python train.py --targets=["ink"] --pixel_unshuffle=2 --blocks_per_level=2 --scale_shift_norm=true --beta2=0.99 --shampoo_beta=0.99 --merge_dims=true --lr_schedule="step" --adamw_weight_decay_other_params=0.01
Rows from block 7 of a small class-conditioned image diffusion model, named by matrix and row number. Rows with one number belong to one channel. Each number is 128 + 32 x the weight over its row's rms, rounded and kept within 0 to 255. All counts start at 0. Numbers have three digits each. After the name is the row's rms in percent of the matrix's.
After each channel's rows are labels from the 100 images, of 14976 (inputs lightly noised), where the channel reaches its highest value: "responds to" is what is common among them. Only what is clearly more common there than usual is listed. The data: short English words printed on busy colour backdrops. In brackets: how many of the 100, against the usual share in percent.
# convs0: first 3x3 conv (model.mid.2.convs.0.weight, 256x256x3x3, standardized in use, each kernel summed), inputs 52-103
# convs1: second 3x3 conv (model.mid.2.convs.1.weight, 256x256x3x3, standardized in use, transposed, each kernel summed), outputs 52-103

convs0.142 084:088182101123050113173116104131110097095156120132087108144105128140117073111152136114124130136114132135086115102105112114126129125119158144111141206125108140
convs1.142 133:106129134131107128139119107149129102139124091068165096174084176126059115157159145126121178091119153166139123114139124091164125147093049120137109138153107089
responds to: white ink (73 vs 8.3)

convs0.50 083:092141175169142113094116092191137135139099117108143130120126116153113036080086071146184090110142188168157133121076145136127148183138092088109057138154128095
convs1.50 129:120093103101117139103144145147127139156170141090103110119118108096180081133081172133166142170134136085121147135123131086104134097123090138155166161183092138
responds to: red ink (45 vs 8.9)

convs0.18 088:149141147155130131130128111175106077159122210121140053159077104153113107131099152124165184131171129112151162069100108210127062123135196084136180144146131120
convs1.18 087:126139106140135126169129123128107096145129136072132159160160121165153203130170157118135177132128138137133130133104129129182151109111097165163171147130107159
responds to: pink ink (100 vs 8.3)

convs0.219 095:162117137181173150098156119113091143070143135104157132168190147174162110196131060110076131135087173122111074130038145180103110175111173167132147079083162177
convs1.219 086:107116139119075096132113142132097208128174135178108070115069117119128049138150131136082126140122128133123138156141121129135184111098091101100141117131121074
responds to: orange ink (35 vs 8.8); yellow ink (29 vs 8.1)

convs0.232 102:220085164128085105192140104112155099115089109122155140126180162141147145122166165108101171159131186138124155168101169124122089083089183137105165148127120100
convs1.232 101:126136097142117085068127109105124150117169115096143139130049127106103078152146142136255135154114117074124117135119121118163095124134155132219149103122115152
responds to: green ink (97 vs 8.1)

convs0.31 087:179104119161100049165147082112113167096101167109119153104102163117152155114079100136128128148087132082128140100054149182158103102163109152111084135164075125
convs1.31 065:085106160127094168147108128137055053125118136100148003143152108098147047114133122158143120125134129093121134129149114153162104116130108112099132125130124086
responds to: green ink (43 vs 8.1)

convs0.39 112:091185109102106135118069071152167165101130100135115115115059054065081130106131122120105176098095136140091202094129150123160105130118057150138092166142122132
convs1.39 144:160112112143070083115132092093113092130169096121134128121070099157125191156101096122136092096083097082119091114140129100132169169151161102121117059112181096
responds to: orange ink (44 vs 8.8)

convs0.240 070:228089122108058104110094122156126111104108073097139160168182121163110142101140131108097116125105115098108137147143126109154113164123117097103118192128119136
convs1.240 102:099178149098140119120138148115108070139111119128152113104124129187107125105080076146079082125111137138113126110119119116048211133096127085117104108214122094
responds to: orange ink (54 vs 8.8); yellow ink (28 vs 8.1)

convs0.24 098:124139099158071126146152082136071081130113099109003082134097127139139183162158087100151124184084164132130126064113138045113205129120174139154108100176111152
convs1.24 113:161203084149127065076161132126094169142100127171165161123108141127111109128129113144063133090116095143123110094112120126144165157133121088111105062091130111
responds to: pink ink (32 vs 8.3)

convs0.217 084:131148158103135129115107083099108149120113112170127181129136079140200117108133077108110113091184158090137104148120115114182174159105167142163151098138095116
convs1.217 057:129115131129121120178119101128150185147104145098118048127117114112134034117125128108142131139123139108121136148132122142128103117120158118124107126121137131
responds to: grey ink (33 vs 8.2)

convs0.153 106:096112111130124064061185082080178070149156115093125123099087126081157112102132162123134119102077150089130097100124161105069128109093134136120140123050122101
convs1.153 137:124180096149133200144166135149169179090080118143123094140036139147093137168124118099134133106122102081107134139150141138102059133102160134130053106156084126
responds to: yellow ink (27 vs 8.1)

convs0.164 097:055109193085099164090095146116077111111155158182089150099121135156116133163174156107121085153134100092091078140148144096132160139150128113184146110129132140
convs1.164 080:134136146126139117137113112129115172130087140118124148130150129135131086096119134152093120138118133076126129165139102119116063128159155095127152108137143163
responds to: grey ink (45 vs 8.2)

convs0.53 110:162125129126181087117090104142135121123201109104093114137093152145112120099123130139126128130077125156128180141099153124089132130095141165147120149049181133
convs1.53 111:149118103143109154105107121134127144138093114168152075132092146104112099113168115111186186088114117059135129127123124155135171165074093131094152098107118124
responds to: black ink (37 vs 8.3)

convs0.49 098:127109123172114115088161104063133132143141106149134132110090115102158175123116156140141095131155165144128107176137113142157076103068095061195116121149104145
convs1.49 123:153119147119089140113137165076079065109070131085140107101177127172111160109147141139152168172152148170129140111101140118130096097163123144079141134156143118
responds to: blue ink (34 vs 8.8); black ink (33 vs 8.3)

convs0.57 105:137123106170140178166104182100124078129152094156092134160150120122146157138099145087146149174131159122105147177133165095093114103159118106131161160124129101
convs1.57 101:139124112120179197131116165105159123112132142138099176113171112148143101080149139101128119172121102152125117114111142127157108112118123172135198140129088230
responds to: red ink (29 vs 8.9)

convs0.180 117:080061200136133105126096115112200159114127136186111131136120115089160162179136130098142134123054058118097167088080132111073084147107132094143062189181116121
convs1.180 097:112145132125142108061116167130131114110143114174133155139085128120138081112115105095156123128133148064131136127159132136130203159126143127121102119127145112
responds to: green ink (28 vs 8.1)

convs0.44 115:099114089120116117220098132132090100095154085076172091167115094165068234173086187148137078140080129098058163147165149160105147141117100166184034183134186083
convs1.44 095:115139114111135069067104171139130190114177149195127140113091135089133128169102087065140157150129097205138131118104125132068148110118109140156128144128133102
responds to: white ink (31 vs 8.3)

convs0.251 103:150162137067110140022146100150156095139137180110148136150102167137069132144126104105094094109127092119127102174123173156152129132157113193164136140196193148
convs1.251 062:133140124133106111086112107132104174129118143100127057121080117096140236113131121118255135133129136104119140129137119129132114117121100110093110162135135118
responds to: purple ink (60 vs 8.2); blue ink (37 vs 8.8)

convs0.206 115:126119118108187172082068151099171106074096139145140075073127123111142163185137201178121117133109039104190090113127130124155185128055141168130126100139150162
convs1.206 116:164117111116120108205142153101145173161233175198097177116116138121144140153134130147137093125130112115130124170113157119169138096160105140125139150123119126
responds to: red ink (36 vs 8.9)

convs0.228 102:151187127151142094108108158103121181118161081092116189151132116167105115071173165147055195113106091110143118141104095142158083140113098157075130167095085130
convs1.228 105:144128113127159096183146086131128186193046114162119111124129138113130149112103119127063121122129133157133116150101137151148119128136111132103168091090150201
responds to: orange ink (29 vs 8.8); yellow ink (25 vs 8.1)

convs0.246 099:111127199123090159057106114121192097144112154153147123129132123143104155124164095137176116138093084194156164131134150126096158112100116071084169135118124132
convs1.246 075:099114153113125145055102093143109118136093135102172146121189128132148026131110109109194118124144131117122141131120122146116151122139147112175120121117132108
responds to: pink ink (45 vs 8.3)

convs0.30 120:157127079069169115073147168142182118164155176115127122111134143157049151146162108124182163156150098150103169130146162114082130072107125099077162134088105132
convs1.30 142:129091147160102136171085135126180149145150148133155113114138141094080103166150098071057135061063133132114131118127153174122071117107164139165089114105154133
responds to: red ink (27 vs 8.9)

convs0.230 114:148137162131121149156115127116087095128102128110100089144130132114148182110149150120129196078087166101102143082115192193107153117108116117127140098098166125
convs1.230 123:164115151123098074160108079102120093130102104107120165138097140138106141094098088138146148134124143087119129137095145110119099137082154124082142098128122171
responds to: pink ink (43 vs 8.3)

convs0.47 102:148138094170124113146153092112126098113170093123124120123067164133088087151145094116097096103076086132146084117151221129147132142128072122121089146125103078
convs1.47 112:196108153135092153096150107080094127117223165166118133128137142103129230139118143082193109164114167152138125095112132118128094109082145195116139169164138164
responds to: blue ink (27 vs 8.8)

convs0.161 083:137152087090116106060100066133108086192150152155044097167098161141147112101097123115123149171135103111130107060059153177163167130120129167131123180099109117
convs1.161 092:186091102149129096121112125140108114130199158109122141117150132120151135189145129124220148143138121098132150159105131135142098131129171167129120109138131137
responds to: grey ink (25 vs 8.2)

convs0.169 093:137163121167124184134097131159149142096118114206112174152058146124092129129140122127127125139180187132045115085107104150123123142111132115148135125131121137
convs1.169 108:097197126129090113168124129137144255156206113165055091109107106124103146117115124101090118141144192143144145099099123177091067133132170179127101140122130111
responds to: pink ink (50 vs 8.3); white ink (46 vs 8.3)

convs0.108 119:178145106132118152118146095129126074148203094143131157124186127162093128156176131090108150165179135190164133150101118140150116171158135080113137113167081122
convs1.108 144:124118180105059123125129186101168169124075115131172099147165137104159143175141126192056091093096132174130127144186125140136154153144121171117117127100114169
responds to: black ink (49 vs 8.3)

convs0.104 119:164159097144124127156109189095092046148121110124121117098085123119107133107142160163115178135098137128179127139083134129145103054119127132123161071140076120
convs1.104 089:081115145152084122121122112123118186138095147117143055145092109108127144188135116142212097132132076150114134099152122113107134134133164093099123151102125107
responds to: pink ink (30 vs 8.3); white ink (30 vs 8.3)

convs0.85 110:122078140158172147101142165144130148197120162154115179135151067110161089100099095163117138104129166106138141104150144149159117193109068092124149188169108131
convs1.85 109:096133139147216154139119151129172132118164100128121202147142151143127108139116121130109090170124128090129110092138138107083110124116182140162052195115133089
responds to: black ink (39 vs 8.3)

convs0.187 102:120040114130127144068190127088122122095117131141063147121169149128087120138077127160045115135150108109093127049099141137116133100151115107176184115115164045
convs1.187 140:164155144171155178132144131139135120131237120190131063140095117157138090136160134124177101104127069103134104133125104085202068130104127175141130108147128138
responds to: white ink (70 vs 8.3); pink ink (30 vs 8.3)

convs0.162 113:048082046165152102112094110099163108102156160121077071126108159105139134151096105148064121132103122117173107117155112148085099184157151120094172174099118125
convs1.162 120:135192140108135114124124113147087157091122139194135117142112147124134057099089073145039139014110124127126145112131093145120179138126080127164083109129144034
responds to: black ink (30 vs 8.3)

convs0.19 093:095128153121120156150084112107138108134116151133144074126183162145126186195209130131110180086142159114164129121120179143178167106098100062143136108074155089
convs1.19 116:164105153109141168207165097125155199145092128059082138104103119084112092119053149153046140145124068132118113095120120085112096085110146081149070174105126105
responds to: pink ink (36 vs 8.3); grey ink (30 vs 8.2)

convs0.26 097:115091176124122093185139173105124110114176149095094105140105086158156119145067094163091099127154079149083169106101156095134149118149129130117123087139125147
convs1.26 118:122147054134154098050115177148096045139143087175156142124100122127125100139114127145104156167140122090133109114124122123171084143146095147170082096148100151
responds to: orange ink (85 vs 8.8)

convs0.34 104:142152150129181095108153129133131114123097145134087094143156145163134115106069128098190125111143082114104150160092126172116168107181078104148145115067144189
convs1.34 088:157074086148121159114140177134130148135079129087146128174109129133122189141144158118139159100136153152150127132132146099151085132103137177116186128130109100
responds to: purple ink (96 vs 8.2)

convs0.144 094:145125124094115093124151157116144103197113094084185135062154149154135163104109090150129104145081138179141130161152130141106154124173149172115102160087175124
convs1.144 090:106087098105165168189114129109155126149086134105125131156213132110131102086132156126129193115132165056132127136097126132130120118142108182090146150112107098
responds to: grey ink (80 vs 8.2)

convs0.252 081:173120151128156146114047123130089140137135111160164141101088099103129155157071116162086072080184149161129141115154139115103133068184130126119035089171127135
convs1.252 152:146129014145101138136160131134141113154108122179135143118116128153113120116161170104119206131107068097134112111125129130208122138152142144155170115096145171
responds to: orange ink (33 vs 8.8); grey ink (25 vs 8.2)

convs0.215 099:136088197090111105135125157066090106085113105062153113104081113121157117145078117151152105053113041134124197159088152108096122106103089114113137126151120106
convs1.215 087:137175092145103115193139087122172157133123131187152147117162118134136161066183134137122147128114138167130119137134133120167164111148059129131104149138141162
responds to: red ink (31 vs 8.9); green ink (28 vs 8.1)

convs0.173 125:095109166103151108064107105145129087121119128115104163128159099134155118164064154131113145119151079139209119145156141135082112133121131114160118134129118098
convs1.173 185:089117168119119139075136146150137163168106117074198141121168123153121177110186124103102095112131135062127113143168127125133077106150127088123070121103087114
responds to: yellow ink (51 vs 8.1); white ink (38 vs 8.3)

convs0.171 101:157150122163118074136118118131130085084114112097091104090117096155115146098157165130098114175112131145135102080127136126177115114127110141155170143108144128
convs1.171 133:131121067179128182135093129137147152099150133153102166161118134152110050131098172115085103143123087133145130147130112081125101119160108177115179107128103144
responds to: yellow ink (38 vs 8.1); orange ink (30 vs 8.8)

convs0.181 105:206241110137191086146126123084149142101162106118113111146082154101134147093120061115148182092082111175122136140069138164084119107155119107122114088055109138
convs1.181 136:103113170123103150177090096085095105126085105107160078142127107127108175097046143150068055099129104108159106118152122150105075158119120130107124125158115089
responds to: blue ink (37 vs 8.8)

convs0.231 108:092166144120106161111147137173158113106129146159114144111096160114142073109173093150135123117203094151160071136116116190144156135161156091078100092090108157
convs1.231 093:163078134130091085117142190137104059138124129090111113127154130147135063139123120176175134165122123113124137128135138099123123103154117107169152085128126151
responds to: red ink (95 vs 8.9)

convs0.186 106:107131124111146133126142119132170149081104144099114123084136167116119112107096117110116106122127126167080167122141132146144139147107134177149195113179183119
convs1.186 122:100087113094131166139132156131081126133114151152135154102123119140201097122146124169088143140131072077099115159089146157080179108140111157104152161128146125
responds to: black ink (35 vs 8.3); red ink (35 vs 8.9)

convs0.140 098:097103112124148153200101103091142132109155116094131114110125160085115135151117081108058118078140096094119142197206172104069123158123146167144147120166103172
convs1.140 076:100148133108129125184118104120146077099118136088142127116178126158126229105133118162152154111116179124128129162163137130135134133150137154114098137119125136
responds to: black ink (54 vs 8.3); brown ink (35 vs 7.9)

convs0.178 106:200148088138117134095090127122060122143136097147091079137081159108074194170149126106092113137150085143125101082122170111063097092167124140107155134138143132
convs1.178 129:106082103116091096070141102119129077110115143077145155075046129134091138119093104136187102159121131105135137112162136118157147126100179106145103141105148140
responds to: green ink (25 vs 8.1)

convs0.91 108:123077128120117138071151104202117146116140137102153122147106147134084104136082121158159140150135104115144141112097143168126128137087093135142173112176196121
convs1.91 097:163104124119095164113111111144126084116114151122157034142146107153124114101157136101147121104135140058122134135125116103180070125111157165095126108140085141
responds to: black ink (51 vs 8.3); brown ink (35 vs 7.9)

convs0.86 117:089093169110186135169124116141153140130181139119156129125105110175105146072154160113101057052139113123164064105119057120101170117147171126135197117160133171
convs1.86 129:157085098139150115142140137142155159160152156184113167095107162162091120143144089176121140143095113144112131079118157140155181091107150162136074159142130133
responds to: green ink (27 vs 8.1)

convs0.0 109:168134142195122087159167156155146125191119137151168108139092138138119110139109172130130149085132073100114146124122073120136133075075117140157185112113083127
convs1.0 119:169108181129166163054126124098096114100162147173139144151183137143106178159169131162116107154081122088136128122107130079156139137155121120163117134143103147
responds to: red ink (37 vs 8.9)

convs0.174 117:133135065108120143187081153062126091136119136091134162120121139093136090158138105078051128086149045139075169110188093143107144124091144098158162103082130099
convs1.174 146:193140207143154173104146123139086140125199140102169087156141146136106174154101135113140097095138174141203130091116143125128132173141182140124138116132132108
responds to: black ink (39 vs 8.3)

convs0.126 106:082132155136109145155165121094095154162073128056091115097067141171156136148089114178126132138140079171139098144157127107082083174121151086130173174078107104
convs1.126 074:110134150133130151233143151134109133170089137072144149128120120127145220131152149151148132116129206083135128161116123143140062106131123130156127131135120160
responds to: pink ink (51 vs 8.3); white ink (46 vs 8.3)

convs0.41 135:101116118142132142077168160151158163081128132137088126101108070094119161166137116045102134198138106148092115137160141096118112096139082067127154161171107174
convs1.41 144:124128084110140121079122133132134119147151167129084175091118120108191132147156128167101168138117169146118144143114124124084117094131129184117119043081179136
responds to: orange ink (27 vs 8.8)

convs0.109 087:154183120137188169164148114171101130057132152108148120085141109074137147112111098125130107130207137166157118139082099137127165153077147151148120095161128087
convs1.109 156:156139089146097147142106123119107165138191116149146169184118144112122076188120174138155164133128076166148108142128120080227057133157129132196157115092096052
responds to: brown ink (54 vs 7.9)

convs0.255 111:144166129087147048161090106132190133166125072176122125143100110112147093096122119072099164194143135156112123115019124123064091147153137103162173132139149143
convs1.255 113:095127087117093154059109117124062069098172127123118203108215132140159127122093136161121149150138147133121128161192128111123133120104151144102123114098136080
responds to: teal ink (48 vs 8)

convs0.16 086:105069121114100079050154146137149100090123122147137149136092127140115103148140086136143162118115150138113158082136134147075097109176146150143105070136167130
convs1.16 134:151199083132139150129135110103104113143139142136129050150118104047139116070138115115055123086119108071112121121141154125147104098137114088065141124131125116
responds to: blue ink (41 vs 8.8)

convs0.115 112:152077170169117125093076081042140129155137090128105172182127109127075160168161145095153112156097160109104081009171135149112118091172141186172095131110090125
convs1.115 081:097157139116070136077120117142105173126179122159163077125041114084125046131117127145187142101135142117122126178133132139114045118103108144096138083124149038
responds to: red ink (43 vs 8.9)

convs0.139 094:134104132121020117144088155167124150150152127094099189087134125134106137127084121173130066119122178106123202118104152211119138115118074167160123102138120117
convs1.139 064:147117154142146177199124129138143181142152141135116208130152120135135065150122147127027098124127157153125137143096125133104088124164097104127132142129130138
responds to: bold (72 vs 45.6); white ink (55 vs 8.3)

convs0.225 115:108126140071084117135151153143089131200161109092203171133091099145070070144161069139142111113112123148075081107151185125153132122155174163131115072154123121
convs1.225 147:156144122136103122151124131140142126148066132113132125116217159142134167175095115111141132159184146168112156149123106122123077167134118121105103145157134153
responds to: bold (88 vs 45.6); white ink (86 vs 8.3)

convs0.182 089:177133123158089147107113133141104149147110140132146090126157211127158071127136123128169163123133119112105116086183173117142085118140139117155122163115117108
convs1.182 095:079090109117092172115105160120178140100186129085124188121158115124135162144177141144202141181133123174116121153133144118166091133179114128141157113181129109
responds to: brown ink (52 vs 7.9); red ink (26 vs 8.9)

convs0.226 132:116128094111166145067112041138100187143084143131114167135096115098139162122103152144138171118095138124081165114086132110166082075174119130157139129102132115
convs1.226 126:104122144154132098160126105153175116089112115152112068162119142115110116119158143169161066142110137068124138077085132095121090194164117104069087122112155096
responds to: green ink (49 vs 8.1); teal ink (47 vs 8)

convs0.238 091:138111085089135130153170089073114119141084130099116195103071108119137078119204125127111163102152126113066102145106136076145186124138081113142122149131132098
convs1.238 104:120147140121092141177137109119170182132112120134183071147133136111145132139116121159111127068135150093145120147113129152108112111133108146111116143167137086
responds to: yellow ink (28 vs 8.1); white ink (27 vs 8.3)

convs0.202 121:131135110121136114065130115141160126182105168100139164177125118130143114156121149112142102113097140107113194104069081085170153132124104093142153093084144150
convs1.202 145:129121136130175133169129139153134101067118092151136131179120137162107091078111169108116085141132125108160133081112132172065116159125093114127079139116068082
responds to: teal ink (36 vs 8); black ink (31 vs 8.3)

convs0.183 096:169165147164105147141155154182112095162089149139147138121051096128146127130052206142113112120076113162163104134100095119179108141131128145192149112161131114
convs1.183 109:074118035143121143128136222103162139086151135187127160135127118107111080063142140138083161092120113071140118114135142170150173111087155146140137086107102153
responds to: blue ink (25 vs 8.8)

convs0.253 108:160071073125082113133096145132123069153129102122162114147116088110140133203147093117149133120123115120125100137150139105115182078118119106073156077161139075
convs1.253 115:099130121141137126099157091135127112125159142073067153152161135139126117138156128114037136118117072114129130091148100119114174181141150137132163144147096154
responds to: black ink (48 vs 8.3)

convs0.22 103:136126119128179178084099085130105122147087107151166108089112137152099161140160205117120155132148142128128130126169119170183079115131182123121204128137186134
convs1.22 074:149116143108103126101146124146159090132157116105108156127200123170137157146149145152255121140111143092126126102144122161125172145038096135138104160158099186
responds to: blue ink (78 vs 8.8)

convs0.10 119:157102097221097109108108140176157187161161098087114105094084131090083135104170127172120068128110140082131099117130168102114076124114115104133144152117144136
convs1.10 105:178136117123108161124137162124097201124180133116125242113128135126107122123131169181199156123136081112135126114142142123132140132127101119155158157105126127
responds to: blue ink (26 vs 8.8); red ink (26 vs 8.9)

convs0.193 098:144052077130110156126164167089081093154104139139039177078135086115104130168124151160141128105151058186094094102126150160114131096130106097146105130150094152
convs1.193 147:130014133131106093170105093143121057084118145093142104120086134171186086167120119058255142102152089114121148087127140081135107115115118145143166105187072151
responds to: black ink (32 vs 8.3)

convs0.87 120:118086165108186081103145152111128152114122126116128152118114116185146146157146158119114115155122077098136079124084149053111114183064061103168109153133103219
convs1.87 154:114176147089158136132137140114152135156157075160143166114101129134121162152153151093063125118096155135130122078148138145069102150161119148161072113116121116
responds to: brown ink (32 vs 7.9); red ink (28 vs 8.9)

convs0.214 069:121118150121090160135141129129123109137147109130150126154114139115124075075121150122188108146140117125116147113150131123122129171165116201152103096103139129
convs1.214 122:083146104127181139059119137147128169092059118093098095095121116146142132142152153131146133097153173143125144161093112125129177096079149117141181138138108157
responds to: orange ink (51 vs 8.8)

convs0.233 120:159089102105151106114133110148160161127131172075154121195172122134135134126135173121086111088138138153134112103146145141164147088111132159247177118144110131
convs1.233 128:107165128195104110171134088125164134140094137094151146119157137139141139130147111138135159143165073196146100158129095128129144135193107108083167046124158190
responds to: pink ink (63 vs 8.3)

convs0.63 097:109109096172120114161115175146117142125161154133110053100148115149097137157134147105074083166134121142141133106105131124171197063159165138140090150100184115
convs1.63 095:153133121142167139126137142132137122158105099210161031104112126140130097130163129115042143091133156188132117093164113154143134154139128147142147146107194228
responds to: red ink (95 vs 8.9)

convs0.20 087:135110085153095152149122083148120115149129113156101107126088169132178096138055074163110168096136129143177152131131150189092135113137105196150155105167158048
convs1.20 149:152166104150134150122135154122122130141185103185134140141125122162123158123180148119031157097143091129136117097110121126179142133148133165144178140079181135
responds to: purple ink (53 vs 8.2); red ink (36 vs 8.9)

convs0.146 114:149135120188104166140077136183126120154149141137156128121142115164116104189166087123160166113121071136151102171115144093055168089145138083115106168132100141
convs1.146 136:158158194151180114146142144115181210125074098123127094161111135102103130065093101089093144116165163174147143140173146187170144127133144128146147158105152104
responds to: yellow ink (33 vs 8.1); white ink (32 vs 8.3)

convs0.111 104:146168152127168129197183158081116136073089113160064074081149144080110083125115117156134101133097101158141122108083104145110167158138189189117154157075148116
convs1.111 132:081155174110118102097112140155092137097172142144158041199082112117134043063154130074106115067127110133133130123153121184101074090099089119145099107125087123
responds to: blue ink (45 vs 8.8)

convs0.43 087:217112192114106147114100115133155129143108133103102147061156148114127123157117165116129149111144141078139147146125124140125166151165148161134167094108107093
convs1.43 067:158176135124096077137096110118113100183164143142145086116110116101120073069141131131143161126127113165122131125113124130141068100122134096135143147109146164
responds to: red ink (48 vs 8.9); purple ink (27 vs 8.2)

convs0.176 114:144191143178127077130176140138093121091130094164154169139130133122108109132146146128107125116110097160111112149130135152168102079097146172129107133139105091
convs1.176 165:104158169110124155069106061120102139108155111100133129174129123134111097098111143111200103156121143152086133079157136152121131101128101108087171100111051123
responds to: teal ink (40 vs 8); purple ink (31 vs 8.2)

convs0.165 095:067161107106086171122133168134152152106158113174158098070145149128155092137211162138077174119098076119126098134168099135096138137126115203145111145135093105
convs1.165 079:132122150147147132197127130136175121181156151115139148143084116113134181129084121126192115129135154159120138126107120113130147128137105090110091075110131121
responds to: red ink (33 vs 8.9)

convs0.38 107:095158152123122200104089161099104075174171129077070166155116128180107132125108135120128148098156134125115152137093128132206072134059111141106188131126096117
convs1.38 122:164102140122182087132144136115179142099201127079190159164178142117130113102133128146075141135141111143138109149158133160100116119134102158141156163076130131
responds to: purple ink (38 vs 8.2)

convs0.14 098:083119164165135188186147187153071151106160163130108159087126150168151174209124141149131136140088092145139141104125126034144149147146161195152067140114125138
convs1.14 079:109141109100138144094121138119095081094115135156207089126141121128138036127173118144124177117117037150130127136117117139117052133137060139136173160109169106
responds to: green ink (45 vs 8.1)

convs0.65 097:120142099149142132121087121139145097161101130176078131179099159138115118096093184164132045137179127098137063167123142151135155169069100148135145133143127158
convs1.65 104:170125095134156167121136119124118123121143111117158130186149132127134195137197156143140186118108144128144128128124138146175112167110152178102145135163077077
responds to: brown ink (45 vs 7.9); red ink (26 vs 8.9)

convs0.112 116:156122147154156129133155150175088155197126184164111090144107084169112076131160130106107141143137144187166114064056154102157063118073106166166152108111169131
convs1.112 151:100150102103175084058145192116105117106101145075136250153099122165116122121073136185108110165139131125133093183124136027089122139183145151146118099128126104
responds to: blue ink (29 vs 8.8); teal ink (25 vs 8)

convs0.168 100:122068097147130087152080132113143173129155138151160183134138114135098112125191191146087115092132113109143151147092078097167113087093142133159148144174117160
convs1.168 072:126139135150135135144131106137064184122129140111107149122158127115131072131138123134221125136136140132126135103190121120103204128154088122101139155123152121
responds to: red ink (75 vs 8.9)

convs0.216 117:175162120160171169104117135128107092096124156159153134103111088097122159103183086163130126106111208140165107112158102109158115143118137113122144094142056158
convs1.216 127:140102113168117125197133097106163131131114107133147082138139152141087122168127159111116085149139086124131114083160156120064147175170119186099121088120135146
responds to: black ink (28 vs 8.3)

convs0.248 118:159100077183140137118111122136143062130164039092148103082143126148125121145106149143138133143154120120121146114121114112141105113160103163175109108081100104
convs1.248 100:120166095133129089118122148143129113162204117101163147146034132108125104134113095109186106144140118119119136085113097109135159162147117130168171113137143141
responds to: orange ink (32 vs 8.8)

convs0.254 099:113136085113156096128161077121105143169127148068122157178080172195037087102071111148109100121112181126143182133109138094181077169108112155147135113184162151
convs1.254 086:131175116120104147090120112146165141119110150094125160120125112095136230136150150082170147109127145048124144150163113120148193111118124122101129162127115093
responds to: pink ink (41 vs 8.3); white ink (34 vs 8.3)

convs0.160 105:142065132127083124040148113139158147143119172142113064121074173064097121151139153119140089157113144151120105157164161134182113189146107079145131143127128129
convs1.160 075:098165135132132084117119098131050068185075135131148138138110121101125118084145113114150126114151148088125140146142124118080155112116072130095108100128143116
responds to: green ink (73 vs 8.1); teal ink (27 vs 8)

convs0.223 119:149090140129158184125155115129147114144132137108103142154107081071113097071134135098129130136165123139106164103072083120179116146129152093078171139104181183
convs1.223 112:111147153136174163082127123132167154116092144104139124111163128125135175131081114108222135145152101157131135132102119132116019128159148121128127175134139099
responds to: pink ink (42 vs 8.3); white ink (33 vs 8.3)

convs0.72 112:085085091134140213054134119081142133124111094205192181201143098163097171154115054085157143130093128112140206125085105102094161143083146164175176168124128067
convs1.72 081:118115138114132087122113149137163168125067138142112105116164113100138123123111132099200117119146094163119135133113131136157071135138103097146070158126129156
responds to: orange ink (33 vs 8.8)

convs0.106 096:172105141081125058125150188073112135140147195147082129102114146101099151151137183133081167118121124114135136169118167148083146073101130182110134196094080108
convs1.106 063:132125130123120113122117110130174126150090142140132045117131116106134159118125122114213129138129136112120137141119121138125114115131174111104112118128140160
responds to: purple ink (52 vs 8.2); blue ink (31 vs 8.8)

convs0.166 105:123165219133206197134100103102130132152140124119195067129138135146155129136148169157081157096139125175147163102130109097154067132148120140209116042113136133
convs1.166 101:140079102149108109121145152141154089140255113097112178108115118138142122144141135156167109145134111112122135071098129112180147127163151146145114176148150136
responds to: bold (76 vs 45.6)